{
  "gain_aug_db": 10,
  "n_mels": 64,
  "targets": ["first voice"],
  "embedding_dim": 128,
  "am_softmax_margin": 0.1,
  "final_lr_fraction": 0.1,
  "weight_decay": 0.0,
  "adamw_weight_decay_other_params": 0.05
}
Rows from block 2 of a small audio embedding model, named by matrix and row number. Rows with one number belong to one neuron. Each number is 500 + 25 x the weight over its row's rms, rounded and kept within 0 to 999. All counts start at 0. Numbers have three digits each.
After each neuron's rows are labels from the 100 clips, of 14848, where the neuron reaches its largest size: "lies over" is the class under the peak. Only what is clearly more common there than usual is listed. The data: two synthetic voices taking turns or overlapping, over music, noise or silence. In brackets: how many of the 100.
# u: gMLP up (value half) (model.blocks.2.mixer.u.weight, 384x256), inputs 156-207
# v: gMLP up (gate half) (model.blocks.2.mixer.v.weight, 384x256), inputs 156-207
# out: gMLP down (model.blocks.2.mixer.out.weight, 256x384, transposed), outputs 156-207

u.259:511497512444463492502531476504493499505516491502478501487509495566465485495541546484501502478547522525422514503494486466509474491489543516489495514487503512
v.259:460513518542501454542518494462519540510505465492488507485501518508496511537490548494490449471475471509473479486468555520499494513470488516489459504488552528
out.259:478526501515523460472524528496480474518539476483518452532524520470500520484499481500480505488511497511496500516506522484485548495475475518521552567510487497
lies over: low voice (64)

u.69:499470465512474432463540529482548456497506505496464475486521530495511473499472526508513536469474489520501483538518472484495533498459528500554516515540475467
v.69:504436518511484448484518508454495500519519495526506495514464424498480419503487488503520476472453492483501481512455486513501519523495473485497461462527483486
out.69:492494483512498544527483498512480500471492442505500494471497524498474462459513501508479479491461486516530494531498483549467486479465461493494473494487488520
lies over: high voice (67)

u.219:460489511481527496540509513504491545533531543495501554496530486481511482471456550521482481482526498519504524480525513459498535502536478494475469517482504488
v.219:509489488492462521562506458511508448523488485521472507484527511492503483493470510528450545468490514499458502500482485551511500498447540522473500503518492475
out.219:541517476509491484503518478462549502486522476515471537535447520443537501490494514479515504493477506495496512520511472529489508490526474491535520488519476503
lies over: high voice (44)

u.326:502516508477493475451529519492482473469515498490515504533489537475472469512526512495510500488496538499464490505500495574508469539503513485492526491456486525
v.326:509544547487507546504496505470523529517486499514509486526538499519525502546465519476506465508504466473518460475435461521538505490477469466472505496550557477
out.326:511450505510488516509493496470517505489509536494509521506428481499488480506553531522519470512508514526479483490503568472493461500516501515509502502488508523
lies over: deep voice (65)

u.243:514459496470511512529530479494504488549483449489483520466508531526529494501541511481502425502447511517468515526508520493508545455541490479462535489551528538
v.243:485504499507489466546511497453472499520532501541544476513479534516496486496519479485556505539466470509463542506503526474529475517502498500530454490493506532
out.243:469467490504521505479494554512479482539567519497506518477474501510527518546488487489484533459504497491494499492500486491470509488501480507531441450523467450
lies over: child-like voice (44)

u.329:529521525514490559491472485537545503573535537553505497489511486507525490535480482506486542517533485500446449491501520498482554480475482474487523497484510490
v.329:482475512491499477532504504522509498474507519441506481466501471499469497480520505510493489489498487521528514516483477491515497518476507493524486491524437452
out.329:485488518530534492500503504497465509474500502528523508530482541515514511476527504542492543487484505493511548493533515505531495544496490493518520551498544454
lies over: no speech (94)

u.56:484484466510499454482529500478541496525516512494467498511492488538547476504534536506424495491504505484501503539478492538538469536524498524527497508483472473
v.56:467512502497510499491491497512515470492533483551528471495531500498482505511513482471498491510519503502488505545492516478509488506498501520510500495502538538
out.56:490484503491488498458471519521508541469476532497540472461477465495479540470517515496511491519502518510508439454468469512524506525517482586474485486510483475
lies over: deep voice (52)

u.338:522494523508503497493501514518507508525497487519502515504500545522472504487539523515481564530487435517487488505435511500506517517451480494478484511527513548
v.338:474527520516535496479488443492509480525474491526478510485491490500534510504490542480506533489468540473438533473508506494502443510538451471460486516545516499
out.338:483504458463470518499522532469502476461491521522452533494482477509539539527507502489497449487479503514491500522499437500523492526484491492520475464531557481
lies over: low voice (33)

u.318:532470533486513513475551501531500523502506505486528525513504491550478512495528479499536509477523484498512496470494429469520552459519493582514482465525491498
v.318:485538481523516522516497500471498525477495501483484447524466521471506531535478525529529493490517502536538510531477505560483520532516482467484529496461549542
out.318:502480506486530526452519500517525467504506475488536475518526502493510505494499558496506485508460515538466494519453471510521485501510493488457494517514509457
lies over: deep voice (48)

u.218:499466542505489489499505465518526489467482498519454480476460540474485472459536495538479511497490530470509495513467448461518524485510522500556494557503518515
v.218:507510504464523511550502482452509455494510520517480511491498482493508514524477481544514523466498529484530504509503563514496493492503523498516498480501491462
out.218:471476515477456518505527507504524493499496486526505493469543483529479520468480505488497475514531512482512518486463500506513495473503482515493485453450482472
lies over: low voice (40)

u.50:531493502509515500553515496500532533475497514464479484451516492469478499514511471509501512492503514504469553510480546502524501512506515434517529466479548498
v.50:537519440528527506473480536528484505496482473507476525495494513501517494476522527467453512513463553525530509513494522445543492513485508509512478500483498507
out.50:503477489493547468456533477518480529507517487502491471490517502491499516524511512497496482492472486506495473485472499474502506498530472542536515494501501455
lies over: deep voice (72)

u.280:472489464528528468503500477503533495535486490486498458524523527507451486502539518528507554464519510500492518476468525502493519486485505538509501444543472480
v.280:528550530492491493537464530470475547467479480552512483459493488519511502474487500494493503499456540511535507488525471506495525476485497483507454527471510456
out.280:465472466526489520499491488535506486482532542523493508466493534487501486498476495530515493494515479465532517482492495489484520534521469515501515527545498440
lies over: deep voice (41)

u.349:527508525476481565484502449468504487471490540564494499491510509506497507521467492478483489544444510554499439474533490511506499473534473487451538500467485473
v.349:499435454538496503513441542487486533543512458503422502546498517495519487478529480477529473486472495478506522555499462495495485511520519469481491524519473510
out.349:518539505512529504484528517499454523527507489524511515511486525504494515549461540522476480490489487505487517509523504485499537492470544523506516498546492527
lies over: no speech (79)

u.305:517475483530487491506509485500471502535490492517541476556492521529475533480476528490482479441525488526495454483526514535508546447438491527466481465530521495
v.305:486524510507506471531470529512499530488571467427506484480478511474509517479486480460485508491524486554520514526471490504534513511471499518486558512515538476
out.305:504488488486483531500513496539470528475499510505545508467494493493500525526475476470528491551484473464526488523479422539486507503509511477492498473450498473
lies over: no speech (82)

u.241:489554503488520480482467499512457486469518513519518533507482533472504468498472510543482503468510462505497533537517537485481518471462488526515506485505478504
v.241:516462518454501518525520510508526541496442520474513487493494495520482504525489518528517487475505485506505463520492490493474526493483472527545455505503433550
out.241:487509548474504533507507501502504481495457523483483512476529497499521447478473475477508539546513468505507536480489496521536493521482503484458470513490540525
lies over: low voice (34); deep voice (30)

u.89:488526486512502532553522534514446489524502505533521483451470499476478520511510472519502504532450503471482453490497502475533498491502471525473516449480529474
v.89:553484513487517505499487484495486502501466532515467513474498492545470491478463482475475500496528491531497556514509475476469490498489512475473474511510531540
out.89:555491488467519488522527473460478523494555527488488451530521505526517504519477559495494475534542528525520472520435520545510497512519439497530500492518487510
lies over: deep voice (33)

u.372:516480499487483531460509542502482468477516527497515455483508525568516515493489506469466500524455516499496529464466521500555521542495484465508545518530504449
v.372:481477465506480487475536505483474494481471502448551482553519507495497459434505514518519487461569499496552499482535516520510492518510464501498531514515506491
out.372:509508508515495493533523487453529502521537514539517546544470502451475547508518484440504536504515506529545531524522477499482473506512512492504500469471513459
lies over: deep voice (48)

u.187:500517498504507451499488487501511517490507465483544509487493493506508479480477501481436503521499535490465562487477484495503512488522502513485510554500469538
v.187:467516466480447510498467440450504475480509539537481496543524522501516521489481518479522545479537504508468506500478460481518471463558513499557439492462508479
out.187:506495501499501486548523461507488496511490459489500449505506513476521473517507539503505484471506538498546482494478518522519494540485449493532477502528523487
lies over: low voice (57)

u.356:467506566476457463462484498500547478525524510516488501475512494450482494509468509490474449484462506477498469501498553501474508507561452507526548552508506511
v.356:494545493495514523483509482509525465516482485511470493510451510483532501515554510536521518466558515457484509526494476555499465458470471465540497511510509511
out.356:511506513526467461486481531482496506485524481518487518542443480493474508482493522485533475468484459452505531459487446491467449427441492508530518500500469492
lies over: low voice (66)

u.28:484478493485481483493467464461490518509556561479496512508478488519521490504435498532532486487500500515489520537479489510504509499528494498487496495516540498
v.28:501457488490556499508508543492515463521530518501488500489521463521521508506448540504513494467469476503519525510481537482512502499503511523512540500494531488
out.28:475477498500474528486483487457528500527497503560525494500501489481528493503519491532473504520511507538516503503527452516495516519488516507471464507464504508
lies over: child-like voice (34)

u.379:500501484499484546459493491498476501497496486540548517471505499485505428516500482483482488497429505516505478507528473453495517525509482513499462474484473524
v.379:473453521498528485473479537482528511473488517496453491498542523487488507481521532486500471491526456540512485502489500504465501495390491491509494472527483466
out.379:521475494505515474541511522487506525527499446487512497495530529510508481454461495529475513489520476501531483479476439457479463457520451481501500490499516472
lies over: no speech (88)

u.157:509468504498490493493503505520562514511543486472524469494507482451541535503529511482462469496543457459531492465513532448479453457515472492533525495486489491
v.157:480548475540476544545517529489479473519515532480522523471505474514502496539487517445526460499493469536510552472514513514524501504535521529455497478485514525
out.157:509531505497490495467522468550477470478509502509501482509494479503477451509513493525541512469497525438515530504487476527470508479509479504486453496499530497
lies over: two voices (29)

u.128:547493547465496485511515512507489526523515463461560495527469544475495467515486518515506487448475518537538499500501521481496479495500513512479526483518485516
v.128:450491487485487488517546500506492465499501474519477483494495564502466499502551524512508495499505519539519506475494466513482507483537450470524487524460494470
out.128:519478520455468500497530498477523441474443519528505485511472512448523514541520499467507498559511463479509498489462525507505490503502543489471493504462482493
lies over: two voices (27)

u.253:529502489484548438518510487494457486493550520507481521460535544452492484499523516447480460505464508476492497486461523522500496490494507512511461507519504525
v.253:532511486502504510490508537488525477500510501474493468511497480513481534516513503500520506466479507468541508505515526496467438457488493452548475522487490528
out.253:487444485520496471489417521504439547516477495489468507525537462526496450501513468456530510522489528500521445464488501487501533451512518492545470477497494515
lies over: low voice (83)

u.7:483477518486496519516516468484509507516531466494503472480531485501515493496540465483495541511517501524509549531503480497530545520521492559524494508478511457
v.7:510531468545489480470492499484499458500473516489524483522480529475471509527502489494475482505455525475509499466514531522515494527550531496484511493455529543
out.7:525491457496515511503490498508521521546510479512463507500470518519493528452503458506495453529490516509492465516472523542450517526504503476503505496488516477
lies over: deep voice (64)

u.212:485545510494522490502515522522534469502467491480491520471495525485500473465539552507487537469470511526506493500512492527513513518490465484474538510469525513
v.212:554515475506435485501521478503481489479483472495515517524499535507493497497496514470497510526506520498465512470539482482510521492509465504490468494480468498
out.212:484513463516503473527443496497479498431525471523514550478497470500485521500504472501501476518478509521501476492441528503535529473511561482484543512473487457
lies over: low voice (50)

u.40:492471486469510450484471499499578475521488493511517502523535481508502504486488481489471496493468477555497530494510468488478501504529514523484508495511550473
v.40:509491491530539534499538470491512519480508521467495459485513513501472497493506542488456466491510504482498487470518490503488457497502474559486500542470482452
out.40:512520511533490479483526454528517515514470504516502498493500496483481481463498495553461506515458497488530520496503512458525541525492481510490538485479503475
lies over: no speech (72)

u.126:530460489538468494498485517510518504545440518518466495527493504518526487512507495465496528505507511507489498508503476532479510536498521515503469482517455492
v.126:501505513518465491526476493496517512506505507489503520537489544484553469516530535459514521486543536470494521505478456488440489502501499484516492526515512456
out.126:476494451464526464499511482481534512497489529443522544465492499459455476484516492527469477473511529496528478512495515494478473481499505531505535517542472506
lies over: low voice (62)

u.145:539501496492484484523505489480511507492518510477485473479484479471494482496443468448487528533413487444488497461510520491512526506505528507481509476478507514
v.145:479529477498460445440501486510474504497512507493492487469501484502497500493490490538484455522481508502502537525513522548488516446506486506516511553545512510
out.145:502496547480507497498549481529493498498547485419523492506554508546555494473518517511477553503489475476567497486506507493472488503528485497480555554527540491
lies over: deep voice (41)

u.134:491469506476522474495516489467466512511462531493495507527481480503502501469460508508517494487523452477472526483495522497475467533553486485455485531531513522
v.134:499513462506519486485487474470530490489527510527494512512526506462478504502488455451455488542469528518477523475509466470481515475525445491507494500533491508
out.134:461506529501495477520511473500514502452513476493476519498504476519461502460472509491440477515485499484500471500501482508516508477520523517501485512522493530
lies over: no speech (88)